{
  "model": "autoregressive pixel model",
  "qk_norm": true,
  "parallel_block": false,
  "dropout": 0.1,
  "init": "kaiming_normal",
  "optimizer": "normuon",
  "muon_scale": "original",
  "nesterov": true,
  "adamw_lr_other_params": 0.0022
}
Rows from block 2 of a small autoregressive pixel model, named by matrix and row number. Rows with one number belong to one neuron. Each number is 128 + 24 x the weight over its row's rms, rounded and kept within 0 to 255. All counts start at 0. Numbers have three digits each.
After each neuron's rows are labels from the 100 images, of 14976, where the neuron reaches its highest value: "responds to" is what is common among them. Only what is clearly more common there than usual is listed. The data: small renderings of single solids in any pose.
# fc1: MLP up (model.blocks.2.mlp.fc1.weight, 1536x256), inputs 128-255
# fc2: MLP down (model.blocks.2.mlp.fc2.weight, 256x1536, transposed), outputs 128-255

fc1.158:119081119151155142086148114115130151099142147129129129102105121150101100136168154133150073112148162147127152114199141141098164120124113112147112107140134135133119146136102139140082131136089091156164118121104117111106143161148105151109113140141163163131146087123131132158126113140150093135112121118096147104097125106136148116086106154170145127102162129130080120189136136151142124116096
fc2.158:157150120137117119138184158115170118145102106092139141101125120081084132148123096092091177092121153140145143101107138103129123111105134106112100125160125125114130176113110135129128140129118089148133117112149137102141144143095171144105138131172085129175166106155070141133115115140088146122162181132128084114104146112071121154145155139134145116132125102124088161119170179159150135138111
responds to: metallic

fc1.407:159150139173121110134106138118170109125144140126144151097166108108127098067107109135140140126099125149114152120061120133087098165153125147170131087141072140093113154136101167103123101091123138141134149118170140133131139111162094118075125131105126117073104137092124146121125097147141136143161139128207126110147117117134137114128139178130154090101127105115140137139118141121140130159133
fc2.407:162153154106086193131100145162148141136161138106130068144155118141106081093135152096089125109131107148110164138130134160134128182121153132114145112145116151136136152157151166124128124136114140135157119161132118160112152100130139136106103124154141117148129106096118139169154106108154157087155135117137135132089136155115139130102117148127123154157168115127162135106113179158097141106132
responds to: light from: right; green

fc1.220:121137185120127125107121120128086108095143142083144143104139135135106124100143133071179081146147099106105135149122132123153139118119167093126121085117132134126114107109088090124066181148133114149137125096116110140098130162149172154142159192114116151084121119152150112143154110115152115131105107125159111122163132130146124126114169120178158135119140122104162139148154122131098136111104
fc2.220:134128075107104124118082094111138122128137131168107084127171121151165184130145121141148149091158093135113134118130106125158085139125130113126111179141125146102116139146105134145171120144103154107074166145140116091113159150120122145142141123148187126163122135131167139111109121135095151152169143169082151113127066132126120113171103106105115132114121105099119142131113116145114107128122
responds to: yellow; white

fc1.531:126118119128104124109112163116072137136093126139110146149135096124144171128141150113133112136181132139146130138115133119126139094117115121124164077138148159116150121119127108105114120165123110136123141172131123131165118116120107133130140141091163109131111136098158168140158185125160150131118125157097128115108102080126135148085151158116114141136143172111097126146137107160065140147102
fc2.531:093163122109135137127099121114137139140100122150124137129145148143148133127129149082116171098150127121143093129136137089141107126158126133065128094138129137153121122107112116080146136152102087132107136108148146122125152156100163129124157144134139135144096172135107108139117116126158101162172114120128146098078185120101096121124164127112113107137115132102095115142187137095137134130117
responds to: yellow

fc1.266:091106155136117124122119107112113116114136140096092090108096111081115126170092130146145084157134107158151119132124140150123100137155173130116061154163141167166158145170153110157131137106134150133105126165157164150116159122099191092133108160135097100133168137147114135112110080167141096111081113141113102144123098094129130162105130122138090121138133091155135101132176100163129141115127
fc2.266:154119124123119127135166141143160109148114138135115117144105171166121097080087129071108119129172119136118141128124111132117179115103109164127168121164129121106101144154118088134127111132130111121173148115080167141108097120128151139116129108112116129127106110137109129163098116118095119118164125157114147165115131139129133105172144107132138040118127146097109148156095130128121122123153
responds to: teal

fc1.646:118127126103123090129159137140152110131150165117129132127151080101148105130118151189091121093118094119109157148140101108077128163132115149100124128142102156121090070138097128107191150146134110134088104129122093143115109131144142154096095103121104117100137168165108139140122119197126168096153111124088095101114143111123095160162107131149173127151138116112132142161142148144145135141142
fc2.646:109135149085165110103143124110134131162155140133168171126106171104099116145133117114132149110096138131124074129087122095102060131092108104091149152126143110108139186075108098143147109136134170128166154135133135129124073102086136132110137173104147111149128160171148157087138143092164150123139134134128107133164189139141120131134110161093089104112110129094168177062110134141162109138134
responds to: light from: behind the camera; yellow; blue

fc1.526:091135087179157134148147102095101158128126126128147151136123154073153131102128058130121104135122135126133070148098123109129139107114130160146130109098110116119107089133136147123122092130100091135165127149166119124157135147182134170131129105111144112160147104118125095151113143150157148101096116136155133134139122138163152096068122122103134111146163135122138085129117126132089170094127
fc2.526:127074107130129190147121133116110141119123165130119092119115130151118117150138140100094135118090151104126154158165117112145153129126148092185116113113155104117152109103152112135161103147161130119115141136112141160110103158123062125103144125153123156117114167126186115137116142124127113151147126099093106143105137145130143163145058142116145140120162119102101133127078142121100091154133
responds to: teal

fc1.447:088155117149118177090118134085118161154115093119142130107161103118115121121123175125129169131115103150098138151077095132116152138125180135075153140103154139156124123093137119145121110148172116116119109152122123127115129159135101153105152145091135130142107111139133136100133084099107125135157114126138148123151173139164146131109137148177132142107107123097170169099122123091136147096119
fc2.447:119125145130150123086183129102118114146169125101137122116158159164110162129135150153103164113146140109128120120159093154101081090125119158083085152142130119143092110139122148146091123129105144131110146170177076121125143127117121120123094128150107144140137133113105113129107102130157137123141067110123144140146143156105161129167169137129118115156101139129085158112131112100133143121149
responds to: red

fc1.43:141135157145123116144127132129125142166125101113077145111136160144122089124120163098159137130165135134141136153111138108137109115134114137126091155139139132140159101168123126098166165108189072134116108131121090122150119125175150130082111140149125126096142167159128073135101127094117108113138118124118129140127094106125157104145101080095128112126113186133119113136123112132120154109117
fc2.43:125162125123115119106119134151168130140142115090138161112136133120147121142088108091154091119111152134123121127153123116170130184173106135137101098094133130166160143125125133118127113173102157113126088130117141138117150117111117127126135144147156197153166097139168160113103136147094101086146113141140137098129129097136082144171109125131108165115089132103147118096104133148113125098153
responds to: metallic; light from: left

fc1.616:148142140126115155119123146159168110084122114107106103164061137098120173124127179167100186130177138145126112144145092163139125069106129080147147162178100141106136173145131142131088116076141150135127122135128130154114158123117131092131112123138122112142162119111145092100097122143080125076136097137165113138101121131124119120110130146116157177109116145135151155118115111134147124088169
fc2.616:167152156127143100113141114154112142125082094076151108126150131148099108129133102104137111109123090164170145124105173148151131162147147162107142111115129133144133109122153087123181131166099141100116121128160131118091129128105111137117140113135115093144141118118155121118100093128163122117134143133125136139124153165133124126157091095179094125086173101117140170112174163128083104132112
responds to: green

fc1.246:141093148138157125124122111152101103151153150134133103152131132110100106140105136173182095154122141104135132121135137115171107141145183090182125128121113143125131130128145142135097118122143134168136111205083182167169115131134146089139121151117145148124094135139146096114124102105093144140104063136146114108129161126112136172117144127105150205120120163078134161139104143151092090090116
fc2.246:139176135121141117131135147147149150105155128145180175122117135167172184143108176142116119153124096078085098093174115115094118131140094149121113096146118108150153130130087094142196144104126123127058136140133158118106131096110123109082147155114132134165110162153115152162105178149122117104165134122159155086097106129094123122162145105119132119085109121106112086110158118145120121109120
responds to: light from: behind the camera; purple

fc1.155:070168162130092121129102116122112079098164099110140138141134099127154121096144135112113071120117107109097116136141137097114089123150109139104140075113090104172112129127111162133138114146075099107093145123169127135136131111140129118128127134109152151104097136135129138093080119171161144151122128112131184146111126129141115121173133153148096119124119124149163090110123086140156134148130
fc2.155:121113160087182162107098131125113136164137167137090098145091150156098106128152099125149174104162157132154110135123123153153174075122116089144105113148140130120101128099143120119110111146139142117131172137157095138145162150137145140108115150151108188118188130146125124114186171101127144161125109126128122111108125092101120101088120140117134126156132151129153134107185170089129139125156
responds to: red

fc1.145:103115150169140091114114130142133097097142135091164121167165129130112127121140170126104149090143133105107150118119148070109157162171148153165135103128130071113141076104142133175137114176120100133119118121154162160132124141195130147145131106117100110141100107109118099086107149152195133092094138106132125145141110126160108113105153147126107108149127142127131081077100123138127158130123
fc2.145:125117076101102129132140095127105160154110151172111129090106102103105099120157119132155102120183129111136138120128122160112115120096115107172118178131118152102104107157107146135133125130148122143154118110103081123108105167108158114137127136121119116141140110101102174150088115159097138139145144161120119155081102174095181170136132126107147103088164138079123185120200129136112105169145
responds to: light from: right

fc1.36:097133085101145144123088064121120114116145142141122131134149167118142111136105136174142115139150111166127117142129146139088133164122113103155125112124083122111106117095109122158144117158148120152124136084098108142104089116141136152120117107071122160114134134094144121181129197148121099117081132118147076131164153137158132113134104122156141186171095086150110118096137133177107136146094
fc2.36:104099074136163051106159168080127134150134130137148157143179130139101090123121150111096084110138181141145149111175145122101127185110182138129089163141072125139113118159129122149125137116177117120106106105102162150099171149114116126092157121110129139131141137107119101125129123163094118131149191123149137093109129145115128142113137130122124077110161129113149125122165147176152101176109
responds to: red

fc1.724:114126161116109132136125128077123116123116149107110100121138158075175169098135143097131132119086113115143120119093111102112118158120143081149102111094143128131146157140128130117133108150139143177127094143138087143133135142141165111153172123078127093081165119090176115128141144092127113138142129169112147153137134093100090123162152109122087146108106133150128103129122140100089153093101
fc2.724:132126058107130141164104147134146137112134096146084135125118160175145113089138159068137132174171123113090120126158134128153161131117125150098095121168108121152110085148133171142153145091124120099134143147160134125120110162145132115148138138109113120171137127130132147083123130107142140132118111139143158107166165126144126088094133098141138159128078103091055137113135112124156115141184
responds to: green; blue

fc1.337:147137162137107105081120137142132120155146117146101186166107135117121111116098150150124093169106105085072092115139155150117079121144161136127116109142085147135137135098105112158141111079145139120125109118116097168160129129155170157157135140154129111110130095095088152135122129126146134144177133123165155122140152110141105152147119099150145160097101126145167123134147172110137133117156
fc2.337:142134091128136109133105145143126160109117104123136193120119094137119129117121150074111155137121145168150112093125104097116165231085142156096099128111130121106103127142146133118140118096129115128124092156109143112108133151109119108086133137131133139111133134155138152162159111120118129125138143115138171130148138140145147134085141109114147128085140137098104152164159087142157089188080
responds to: red

fc1.169:149110106125076148139142111168109131136109111136158123140170072084121140166080148167154123111138127183161097165148187131174108105126159087127137144153161139103138151146177117152161149135126172079107130114137130150112134086137094162118116133134140089076134134043115119147137148135129134108156117109144122188099144142127107113102138134128118133125117094145107136107134106153120152147150
fc2.169:097142126108168105131137130117143119129154143139114133113130124114129141143105115123159083144116084142142108127128169104128113070167133133127178177147144135138131090155143112130069094125167092126103115107132146117126119144111154148139134123150116141153150161166150129113112135114109083126125103160147159108120132063204119125127154134130157139095120118149124118140116122136157112131096
responds to: star block

fc1.27:152159145109118155102114084127115101134152173079144144132124113105177090141157113147184120122119145152103155126151159141162083124100117126120157164085095135111149189125125102126134121119090092144102146123064160114111163115119092154119163099143151094121137127135195127129123145115075150139114125142164121129124142104123105136114119108142122133147124076124099144105161117103142126123119
fc2.27:122119164134152134124125107131132134124088143114129154099163132155112189089151119100137080124155136118131144144091154082123134138102136099142144124112146122146143072142108108116095124143115119117062149100129109107123135123163154132153152137131150117129132153133098129166119140116185100141172129177121205124117084141096173140164149119099106096138145132086161113173136128072115084108117
responds to: white

fc1.668:103139169126146125126118149114126110123129137124122145115189147176119151100163108188167145121118146167120106116156096097122146095138213133139140091103095179081129145192119140155085107099136148098131103117096150100102148161165093122146149129092126137123103167105125096114116134125147160149115149141085071102167124107139156100162139161109116097142113107095115083146123083148133166139133
fc2.668:130157126112117141115113123137118140161194100106167106164140129106124161101068145149155135126138139096136118159113107111139103103171128115120129144108106119129149101110117106103146139106107120073152143159150171150144113142143118139168121176114130108152114098108146134133122152105176131079132091109094146123136130133136146070109157148157165127148110162139179145107110100111136131090177
responds to: light from: right

fc1.750:117107149130114112111127120157113096126167135123153126083156117153098123142132099158105091128145157119103138135088138173130188121125128143119139115107090081147139154180124120164171140162144109138131109117115117128145124108112087116143103157141095107138141118117127142128144131090179091125145125163119153177139123076137129116170168144150107141096101136102093093102135089136143153121149
fc2.750:169091058133142149140140167159163161135104100112111134170095122134116148150144162142163211159153132134166113098092159106132093119107078091141133153160152155129184098092123175096124102098154144113119128148147149097112130114157080129107137113107123151106113128138144110097142104129119117170178122160125113089134135118101127113095094121141155169143118125139143135134117137114096109140123
responds to: light from: behind the camera; yellow

fc1.708:094128109121145146116157136158088132144155049113134095143166097141170112114144069139180127104120152117162122136160138106121099103119117191120128110128139162131104138108075138137117153141102125135122118149151149127141111145164121138090121084115106060087101151103170100102114106095120100089159151121134118126159152120141135101126132128123163107154144118142119112121121132143140137147137
fc2.708:133122132130112125109151134132152133147138114134097117168154118134144086177122103150150116141156122122104137135124150126133155127117105152145046123131097086121150122140158146105161077114099107133122127124116146136124127137117137158105145132134120166180121142138116132123124167141154138140165107117107150118164103149105141101112133120136091115073132122131113146092130115130138164139141
responds to: red

fc1.662:133097166150107134051116159129098134106060123110168114104131157137107117132115155147151167100115147153141140116140123130115113073137120132133145098109123168134141110096111157086107102117166165118093100121140113169137138149130111124162108139150145149126107143146127118079121147147090148125154102122132064119152056094143125076153154122112140128111118109150125107122127166140138115126113
fc2.662:138155114133095148121126155124132120146185117138101135136110072179124127134097105099100167100132149078144156114154096122154157129117114087142097177161107132145137132166154121146136115068173152122164114141109158114130131148122110160158065117144139157178117125108110145122087120100146116143161147127103162093130150130120102141113130136182136127123145124113129123130115138121102119108136
responds to: metallic

fc1.157:149113109140155126166157142141120129099146108084166154130128088165175159115100126132185099139119099158154126144150171132107095114147169124101104149123137117160160137106099120124161144153171106125116109121189141134137109141150120144101112120123134109163149136149073115122116144151151114127120140107074110133120121131111069095118111130157135116145143148138120132184117110125091115148140
fc2.157:133151107127108080110082156119103114143121164130163109131152133132087125126079131121110104132145156112131106123108126120098154107137121119129094145114145136116109136166138123126074145123145107128125140136093132129107173153125059108142146111125115122088118155108147141103163141123141103096127159168121087119153133129174133110129100153142149176102124102161166139127130119148152122099089
responds to: star block

fc1.110:113153090126145134120150177110127170168115102176117143123133142161165168111130119160139126151141120115142116108103165127110132141154144147121094095132109135136107122146098130105118074166153112108169132140146128162139098093133126133162133128114137125145126134099144112084094201134145118140162132139153132140181151114166105116102069140116122141143128179122152100129075125068066119122152
fc2.110:121118103142140106165092121122137132071110084150114069083109128163081127134141105146133108151086118131178116090118109078162151150139132113162100147169122146135151173119108082094127122111146159118121132094113154111111134160104162141121098142104102127081165077091108149118113093103147154160145133135113117153145148119110117132157157083111124104148121132132131111173117132128119100107093
responds to: yellow

fc1.185:131104138154103161119149101159127098163212124179115139149134129115150148108149111114144082085128152145118106111090155105130108094115111121192139177135123136158129129149128115144143171097116123137135136113129141122134162160084148128117139116127107119191148134085130134095144129079091136164096096113111120130117132130131134135146145124138113126115131146120127170137134115114147106114121
fc2.185:095165149139165123123137138147106143113117116100110128126100132135122146146059094170132110159116119151128117123113094139144130140143091142145134129106113139067158163106118131120097124102115129095097167117119139129118104124158073150123135150106184160110132110181094116135119140183125137129126134132184111201142126154124136165189128140178115107127151118134112103141144143130123104132152
responds to: pink; white

fc1.297:130160156081133115133165096144105121173157120097106109125103119134116122105144064115157099097133126124135126112143103140111119151105170155159103175127168126137128107123111177133128084138156145133141132123123145166049176152119108085132146118129137105128104143150136092168123102138103114119159170140131122125132057079152102149116097108155127141066109103138156134129110150118159123090122
fc2.297:108103124086127112100158119133145146108134133107143132111137067150124115138130122064116096142093168129097099140085128133155151132116146087131138149162136141121100113128176157149103124079120114105120128129132111130159119125125119148131158149155141116137133155109096147143120123122169156140131156149165139129125103165076175128131170096118133113152106157101154139115105144152119142165141
responds to: yellow

fc1.349:123125114115120172164138163104113078134086132091124110136130142168146114123087148140137126163116076138144155139097110120185107168101137111160126099124110149139116130145119153137114134131152139121157121155117104130135151171135154124117139105157110134108093100115164133144146093115129128144132152125111140124160176096114126089116142107109134157115142185093155114089104170144156094107133
fc2.349:137160140141119118132133122114144151107153126113139162135117117128158130099171166123111163101090126123154121120142164137164132163120153139113135115154118172146131110154130143121126119122122139108112162148165092149161103140158138133102162117089136108110179121106119156118083131130136163111083131133159093151139172107114092097141137083122116136135097128128095123120170081114210111140142
responds to: green

fc1.409:097125141118144170113105119097139120080100110179110127080124116169126141157153129168133144168124093099148095101109184166128143129115162157103146116129088107155148124115120118162110142133138132155113110121094118152152130139149096160127131138117167132109116135145149138153147129146103097150129110146123088084140136128093113122137092114128160133153130126115128113179116096150094143114123
fc2.409:180140123138093128149138158141165152126118111123095138153121096149139115170160135114126139102159145085084176091153108105111096127163123111170077128155079101112125109152103096116126156133144126143101152123106112102144142121142120134168128129144116120171110152131112100137131080156152109138136137115139132145089171133101162148108124141120146140129167136091101114148140164131115085143112
responds to: light from: behind the camera

fc1.309:139165151140104153098123163172121137122120152166167140130142122153135136146113116118119121146122126095136180164100162156144121130119162121103132151174147103137129147118126134132125106114149161060129129114112152153124072079146110144160151160121128123130153135130154133129122115171124160131108174078129093165114111123145118094099147136109106139110118130125130068135115107089147127163167
fc2.309:135120123100126149123157105149126153116124138111106119137145148157107104099146127095152127114123130110144113145140111146101160118156142153116086137088104131105148171162111147132138111135095108162121130139072127142161122110113118115088171112125134141137179140120130096110110133103163098178122094178091163108153127152114131144138099145158084194124130125123119175108105108130130093139150
responds to: green

fc1.726:140145126114113172084126159113162123146150132137127136124147136168150157159136124153186137129107116100130109110154146134109123149103096118133125108090125119090133110110178056132151138155123153123149133156140113172138062119084100080091136125160144093121101169082121153140109119141114134116166119133196148108119142090117140113161120085110147129173130137118117119119134134153149114103147
fc2.726:110122141141154106161097129074159143143122179127152109133147129151158137074123136129141115110129108116133137139145107134130110170133165123111155160148109157122115135125152076143136113140086160161129109138145110128123152125136127119182165119146134150128109142124145117101099102105126135148128110122128139099158170156074145117081137133099116060152122059128122145106113101090127087104112
responds to: metallic; yellow

fc1.562:116115128114135086096153122115138126125143134112097158121146113126142134115170134159157115126150140141125145116154094117124164101166124144156164100166113139142149140147093166148102130141117102104139119126112167110093126117143106136126116112136119102117130116151102139111092159106136087145138125149128145109117116149141189129108156087114149151131160129143137153120099123140146112103151
fc2.562:103143143074101131138122108137159122156117107121118139131139129173108149101141139156109118128150189129159115172109118119135134170145127104104097142096118109091208122102132139144104154178114147163141105174113138097123147156097120122137162109120118145135120085142125153097118105119131128100113152161092137191139075125119112090094143166088132127130140174105178158149109075142103132149118
responds to: red; purple

fc1.233:142104106128114108127142188122134135132134124105122117140076115136114138084109123163131077145132119168108170154116179122141128146106120096139166139121135105129074134048120117109153103099115120160125132079111123163134079171117112104128111154116145099185153119087083137085166107125120074154143105141152125149151103121103113126102117118175131141129168138154155111149180148133136107115077
fc2.233:140139126136129156124092160130149115126137101132119113141160101113100092139134129114127179170109167105155126090115127139087130125174117125122079156142119148102123111100140132148161095118116098118133112144104109170098145125118127122126108056126173133149129122133089107160091132105134106075114130148157130123136096153144140092137079156126144135126092113133157141143112143165123151151133
responds to: white

fc1.196:121139131095127130133166119111117093128152124143099156114111148107128153094174102119159132093114147110108152083131130120123127145156157149145148133158110139148126071132182156149152106143163177116135118102134079107179139139130135085143128119139149109130156142132109151158094142098118122126100150104125156135148105096125142193172115081086187156138121120140127122157109150064093166117099
fc2.196:134140078177097112111126123112132145171178121053156151127124137164127118130135126094098097132116122114142156096120127140114111115108126094118140114108141157137156156129125155154132130115124098134149096140109168110107132106116148163129178174108077163072149139156128139087168145146144149126127086130132126111146110125132131109080122087103109162172130137148090125090122091129116143130108
responds to: light from: behind the camera

fc1.553:133170178111138110127172147108133133094181115176097090128140114157125146144108119109157145130139136109145118112116094134137143178156155084108165155121089080087141113125124123142078122173108134121126115144118123141119119128104079151154098122147100136116127144117084080136094120152108146105155115158119118130145098081131117089132144114129125151100120099132102104115094044114115118131141
fc2.553:098150094157124154185127123124175100130166085116151116114135123130133124117107145123141129119122140140122133117118147108090120109145096155165115109132125152137116150108096161129086110083135130150143116143114129157164120119108115094160137093115125120130108140141126125165162147146124162091146129101107122095164120100141131161136098160095130113143134168121135112116120137092084119201106
responds to: spring

fc1.378:126151183143173105123162119124116153119105158113104157111136116166141102120095130105167143172140111150119162163113135098086124133133120141168114108147163117122136151122155144113119149092148131149143104109093132107126129131120125156105130111139133133131120094169128176088113140087138164150169098094149097151131162109092124125137127080131112115142093146146118113100120119084111100121110
fc2.378:094102157141125095143094143140117069128112125146128121094132126152066146048116119155115161130132095138175166127062118113137136182146168126164147152106120116119153145127123164146113116133142134118114120146130132153131136071178163114126114118153126120142121100084105143125094120110054094097154142125151123150127129137114118161117119152130107161148141145094141150123141141126131107162148
responds to: light from: right; pink

fc1.591:136133176154134143119162122125142150046160092138091127119142110129116135129103149109148159097156133121141137097115123130131114130158134129137139157121086150115164066119143113129126101185119135194108158141128116133106121131129085176126137166152114116118137140102125098159131132107127132134125159151117109117126164127139092104140097123125141130151128113131105127086101103093122128161150
fc2.591:123137108143143172168141094151140090149107112130134108153132115144155141139097074159144157113158167126135156165146147109101127115125116121152127083116125134096108165142108138089105118127155096124120114104120145170118128111122124129139095152083157186099105126140168153143128146134149122113129123115120094102130154067150182151113124150070100129110126121103180090134076146088126108133150
responds to: spring

fc1.393:158150104158148132124148132166137119117132135132097118111127112097167128120125124127106132135146189089140130128114099096220137182102113098169145095105135096149130150130131117117105164130065145163119091159094100121131127157129147158171133156132143116152120127138109167150129133117112161133117134097104108159158108078163118142149096155146126133162130118102165082124146104132158162143117
fc2.393:105153138118150101137101143109122115142106120158124101123121130182108140151111148131169124109114101098098145134132167110105139126142089137084130174129135159141150144146095134130144120179198129119129135085116196150117111115126126149132127099172147120127131071121146116104089134151104158120171144134110146142092165102122107109139136102108118107125129103118105161118126150074134135115158
responds to: metallic

fc1.57:147140125120115138155107166100133087111142112123124092087176101121115131067130176167140106110125090124105148101088133095108155133133169104127166172113134099142123112109135116154124150125104146142153100107136114102098149130158179125133114121129108084140132110147099110151106138145089117129121129133087114153206162105099156156108129138132122119087135131163148143134135097082148110131131
fc2.57:170151143144157138144112106116174163151137132100149168132100173128134122163139150104099155119117194136109118170095131149132179146131086119073084117155115133118114098108150132120153187126114112143131165110134122111129132144123108122125133148146132158157100139156137147122127087143098124122161134136133117153114114128156141122166153111131110086147100126120121088135145159095149109143136
responds to: pink

fc1.567:160141133078137149145142094107087165129113171089172097143108149149145143101111155157137082140132108121140148129106143130115149107159135067133162115171179118112142145151119068129096102129122115139099141130125142136135141087125114161102157157162129107117105129159135122099132114143143125139096112139137184129140143160091128120108108126104146182133119131150186154140159069103116126168120
fc2.567:100119127125129084147137161140080136147170119157098150166129086082094152102140135133137113105113112097114128094150112119167132128173129098149119178089134145142140163154113177127167154137130165098160100108071148098100159153128126124168099125139084112146150126102129147141099149099142153142086142144137134154109096119121174156133138146107128155094113110103154149097120094122146129119119
responds to: green

fc1.625:142139137145127119123145110118168150105126165122088149155160111101106131079119098101104139135086132147126092131132145117107139125161192128140178118121157146118084163169079103107159117124129127088151163163107138100159140135136125134110127130091125124149093087137133154132142148138150111126114058088106118138150162127165148123129141126080149112145085133093118146160183086180134162095125
fc2.625:128124126159113138150157159145101108119138112171131118127145167148106120161125140118150113093138177105188177101112148152135105121175140114171100134098102109136106153090152150102134151139108147120111159146165144139120065106104096129156109153089152175141125157134118146125098133130107157117108108143146095126124129128155121149085106098165148127145154188150152128099153143110127107161138
responds to: light from: right

fc1.317:165131110117099137157161098143113117154116130114125106099144101123156128126141111115154123142154149131154120182115137076090158099111144123118118120150115130118119135144133112093155116176121157074124090161111154111123133149103115121142119086108123122140160100110147183109099148158142110092139115107098175122081118107136109138120158093114132171146156121164168100135124173086124076096133
fc2.317:136101154104163157135077113110086116129080129143123106153138128109103115143114095130101195116087167158133089150116120093164108146116112100105128136121182147122136110096112129136164150163119149167144159148120113137118134107116167165089124102158124141121170170158116106136144114137106131125131165085176107129138126122108109127145102181129157108095116179117114095140097156106096085166128
responds to: yellow; orange

fc1.595:087138103126087126123133100135134112137120153099101116159121166108147138110093151148108144097136116106153100153139147137129107107138117111114092175164155114132151119139128128120126143162143157086127102121127170151116132102098125083116111101122122093097157148109136119110133166132086086152156138143138126146168119117097140076097135092161134106114145135132120138153098140102169127146085
fc2.595:174148121132156103118139092140147129174110123142130157140143129125143100130141151085164154107136150147149151127093098060145140117105144123118147154089140168140095178124115121114108115118107083142117111150111106133135121119138127121087145133095125176161102128169114152109161107157157086139145105168129153124135166071140150137146137107138120161139142106100086135112151123125061139146121
responds to: yellow

fc1.614:106114136126102172097100105149128143161131163148142125155153130125136116114104125138211138160105125118121137119180122110119176132145105164161095126141105133133146149100154178113093146124118155093107140080133179112147136097145146120108126098139162164114098098089095129141134155099113158134172188136156109152177167133115120104113092130163161134124116108148125135167118129139129116157138
fc2.614:121149183128146131140135140122136081099122106131096122189157107102087082132143130110120102132119097160131173158079141120079128150099166140166144118120118145127156123114088126134084149105133169118107147117123117142141109109127155132142151142126102122127084127146122115118174125122122119136169180070147159136127119137123135144142126157126130156131148158137114104134126143146125143120109
responds to: light from: right; brown

fc1.767:137145134068135113143117164136154164112142148082098097111133117149149120111127124152205113153090083148111140089132138136117117133071091140148109115105103168120141136117147057128123109124106154133138142129117099142164117146147157124112133133112141062126148172141148151163098156139122147175151121130147166127157159121118156163117098138116130129161131143147106080120125115124098101175136
fc2.767:136134127131119131123106157144130110127105102160138125126128173156113167110105092104098145132141142134133114135171130095097148124154164120174105111143114129117115124076119159131085160108115118149134161147157097111123107133105117098151144176094152134162086094089116133140143136132108111153144121117164093132118141111098157090135145153114170089149117116107151117140137117108160094077142
responds to: white

fc1.273:092122118149147167127081127131125129127106165154122086135130165120125159147087139129140169120123065121148116084145144101091146171146086114138089123165088102110145146135135115126138131133117201176093107111126150143117133169136074154151077134145151136125116129118098131153107106135147150114164140093138130090148135119092128132145089150111128141161118153120152124120101143105120107103127
fc2.273:160120132157123131159095099130141084134124135091131143128128141167153162111129123160120076099115149114141110158130117125124097125139141096114127120126181133078134141129143108096128132134154117095101109099115138124116158105102115120159149142169133138129152137149124154107103147132145140102130156091136166094145126133190149149140114108075122101156164141145115132167173141092136116110136
responds to: metallic; sphere

fc1.655:097123115108168147146158163133124121112137087154151134101149113065136108145130104148120136135129160110126132144128098134120173133133143132162129131099095167138125117117112123100142125164100141174125139138131143103091122153111160096124149096113181096126103136146167119105166074093136174162119144065126099150114150077138134107161124076133139103119136109113118121153135088144132080163133
fc2.655:156146114164137106071104075107116107133141112140127111184145132150175154144123139139127145133117121123135135110140156156173121179144126132116109115105134125108071108152166119096084108132132100131134124165124154130101151118130168143158108135166140109119141134121135103100131150155170094170120101132082113135081150146143149110116153124161174135136153091146126121130114123135146101107131
responds to: spring